Weights of a small sound classifier.
Model: 1.66M parameters, log mel input, arch jasper, norm batchnorm, activation relu, widths [96, 96, 96, 96].
Training: muon at rate 0.037, 19200 steps, held-out accuracy 95%.
Data: trained on synthesised sound scenes: up to three everyday sounds over a background, 26041 training examples, 47.2 epochs.
Rows from block 9 of a small sound classifier, named by matrix and row number. Rows with one number belong to one channel. Each number is 128 + 32 x the weight over its row's rms, rounded and kept within 0 to 255. All counts start at 0.
After each channel's rows are labels from the 100 clips, of 14976, where the channel reaches its highest value: "strongest on" is what is common among them. Only what is clearly more common there than usual is listed. The data: synthesised sound scenes: up to three everyday sounds over a background. In brackets: how many of the 100.
# convs0: first width-5 conv (model.blocks.9.convs.0.weight, 96x96x5, each kernel summed), inputs 0-95
# convs1: second width-5 conv (model.blocks.9.convs.1.weight, 96x96x5, transposed, each kernel summed), outputs 0-95

convs0.72 [104 107 158 171 116 127  97 210 119 114 142 112 128 162 137 133 135 178  93 126 126 113 107 147  81 142 129 119 134 136 138  77 128  92 191  45 119 159  63 139  91 103 112 173 111 161  86  93 119 168 158  74 126  82  99 128 127  97 142 132  72 145  98 134 112 130 159 116 117  69  72 134 148 168 156  99 144 118 134 110 198  73 137 149  80 120 122 126 123 158 145 188 185 109  76 128]
convs1.72 [173  90 125 120 118 168 115 162 162 171 154  89 138 107 137 178  74 118 122 120 109 162 144  59 121 108 145  84 163 143 146  94 120 133 169  88 113 131 207 148 147 152 113 122  88 126 183 102 125  77 100 123 171 133 120 149 109  74  81 167 163 164 134  94 124  77 116 101 138 149  59 140 162 153 109 187  92  91 138 139  76 128 196  92 138 134  95  88 105  94 160 143 126 110 156  85]
strongest on: footsteps (27); crying baby (26); melody (25)

convs0.20 [129 123 136 116 128 139 124 157 116 125 110 112 124 117 138 106 172 161  79 159 151  99 172 157  84 147 154  53 135  97 157 102 120  93 124  52 169 183 106 134 128 102 162 104 157 114 124 137  99 121 143 109 169 104  67 117  87 101 150  86 133 153 166  60 214 116 114 147  78 137 168 145  84 116 125 113 112  82  92 151 107 132  82  48 108 120 116 167 153 157 169  83  93 122 179 115]
convs1.20 [127 112 130 119 206 157 178 108  44 131  68  90  77 144 154  69 163 159  89 121  96 128 100 123 152 121  79 137 122  35 105 127 129 121 181 148 132 127 134 176 133 152 127 134 122  82 134 147  92 100 124 151 140 122 130 147 119 115  72 144 125 158 145 178 132 119  99 111 141 112 131 175 135 152  85 109 115 155 118 139  54 116  84 210 199 109 143 155 104 125 136 165 131 131  97 143]
strongest on: clock ticking (91)

convs0.17 [146 174 161 162 144 187 107 153 106 163 170 120  77  94 181 110 121 179 175 142 116  94 142 120 172 105 164 101 150 118 182 124 110 196 148 169 150 143 103 130 163 110 138  94 119 128  93 173 131  90  73 170 126 118 142 125 169 110  99 126 106 117  65 184 109 184 133 138 153  83 127 119 185 124 131  82 126 145 154 124  84 119  89 136 135 138 152 107 139 120 107 156 134 229 163  84]
convs1.17 [ 90  85 147 107 186  88  87 146 178 117 171 170 101 182 157 109  90  98 117 139 150  80 123 144 135 134 171  69 122 106 129 118  94 130  55 104 137 127 114 152 147 113 168 130 187  87 104 117 108 121 140 144 181 149 183 147 173 127 104 224 134 144 146 154 103  96 127 145 102  73 127 148 107 141 143 166 108 136 160  98 152  71 100 146 142 159 148 123 179 143 112  46 126 157 134 118]
strongest on: laser zap (41); first sound: laser zap (28)

convs0.49 [ 84 140 117  56 117 119 115 123  91 161  95 181 163 156 142 126 165 127  84 157 160  81 159 171 107 132 137 107 119 115 127 148 140 118 132  82  96 176 108 178 117 159 131 143  65  84 176 134 170 102 104 128 116 190 111  86 120 120 128 133 144  83 123 178 134 122 178  94 136  99 181 142 130 107 124  24 136 167  74  85 173 139 118 141 116 106  89 156 183 129 104  81 131 138 115 164]
convs1.49 [161 102 126 156  68 105 146 188 115  84 126 111 142 138  62  94 173 102 139  96 132 114 101 146 112 134 158  97 170  93 165 105  91 124 128 189 177 148 149 106 167 134  81 152 119 175 213 136 117 122 166 132 107 136 131  83 129 138  83  95 119  91 119  79 174  90 116 118  65 124 106 119 131  82  95 143 166 124  96  88 163 124 122 114 147 135 214 136 151 155 173 126  96 183 122 150]
strongest on: engine (48); typing (35)

convs0.34 [113 179  96 164 114  87 169 121 131 148 122 138 163 110  81 111 203 119 117 202 116 147 133 131 147 153 140  98 131  67 127 107 160 116 117  93 128 169 102 121 122 103 135 127  70 119  96  88 163 107 146  96  98 100 100 107  95  64 103 187 126 192  78 155 163 145 122  77  89 105 178 157 128 114 142 101 148 157 144 125 121 122 123  89 114 127 114 154  75 103 184 185  48 141 106 105]
convs1.34 [116 159 109 159  92 176 155 148 156 120 159  64 168 155 108  96 119 152 105 109  71 163 131  55 177 157 138 134 155  51 202 121  92 159 130 163  95 105 125 154 155 135 111 139  99 149 140 156  75 163 120 123 109 164 146 147 130 116  84 133 124  76  91 155 163  68 138 110  99 161 100 131  73 157 141 179 137 180 142 126 141 144  76 149 138  80 154 101  99 132 169 152  74 139 121 100]
strongest on: footsteps (27); laser zap (25)

convs0.24 [154 169  88 135 104  97  98  77 102 132 102  57  81 139 104 183 144 147  87 134 160 151 163 109 123 103 107 130  79 136 106  54 118  79  96 113 102 127 138  79 194 162 119 122 141 120  56 100  68 108  75 101 128 121 155  98 105 151 130 136  74 137 153 164 108 124 173  91 117  96 139  95 149 120  97  92 116 134 140 112 143 165  90 161  80 122 138 114 124 139 169 144  59  82 163  91]
convs1.24 [105 156 122 141  72 152 162  58 159 137 126 145  85 123 154 168 160 122 128 144 127 133 127 153 149  55 105  81 128 125 139 166 151 131 132 143 152 175 127  70 166 115 144 121 169 148 140 170 104 191 151 166 157 122 205 156  89 148 176 160  83 143  88 167  98 106 103 118 158 209 127 125  86 138 117 137 165 140 157 182  85 176  64 152 118 127 106 134 110  89 127 119  86 141 143  88]
strongest on: clock ticking (46)

convs0.65 [125 100 113 152 103 133 184 137 145 154 146 150 113 149 133  87 118 175 201 126 137  89 157 152 139 130 134 120 145 110 113 121 163 185  74 145 137 105  73 104 167 116 155 107 150 149 158  94  76 142 129 105 155  71 135 198  76 155  79  74 100 102 176 123 123 140 160 170  78 101 158 111 120  91 126 180 200 179 116 126 113 190 145 147 152 136 170 162 152  98 128  93 145  95  89  97]
convs1.65 [136  93 168 135  74 106 161 128 114  99 133 178 124  64  81 109 149 117 121 113 145 185 137 108 109 129 152 119 137 115 105  89  96  45 148 147 121 129 107 105 113 188 159 172 117 104 160  66 116  97 157 172 162  88 131 115  81 120 169 188 145  91 127 145 145 109  97 159 119 137 137 127 125 127 155  61 108 156 108 137 156 196 101 168  75  96 174 164 200 154 140 148 166 113 158 108]
strongest on: laser zap (49); door slam (40)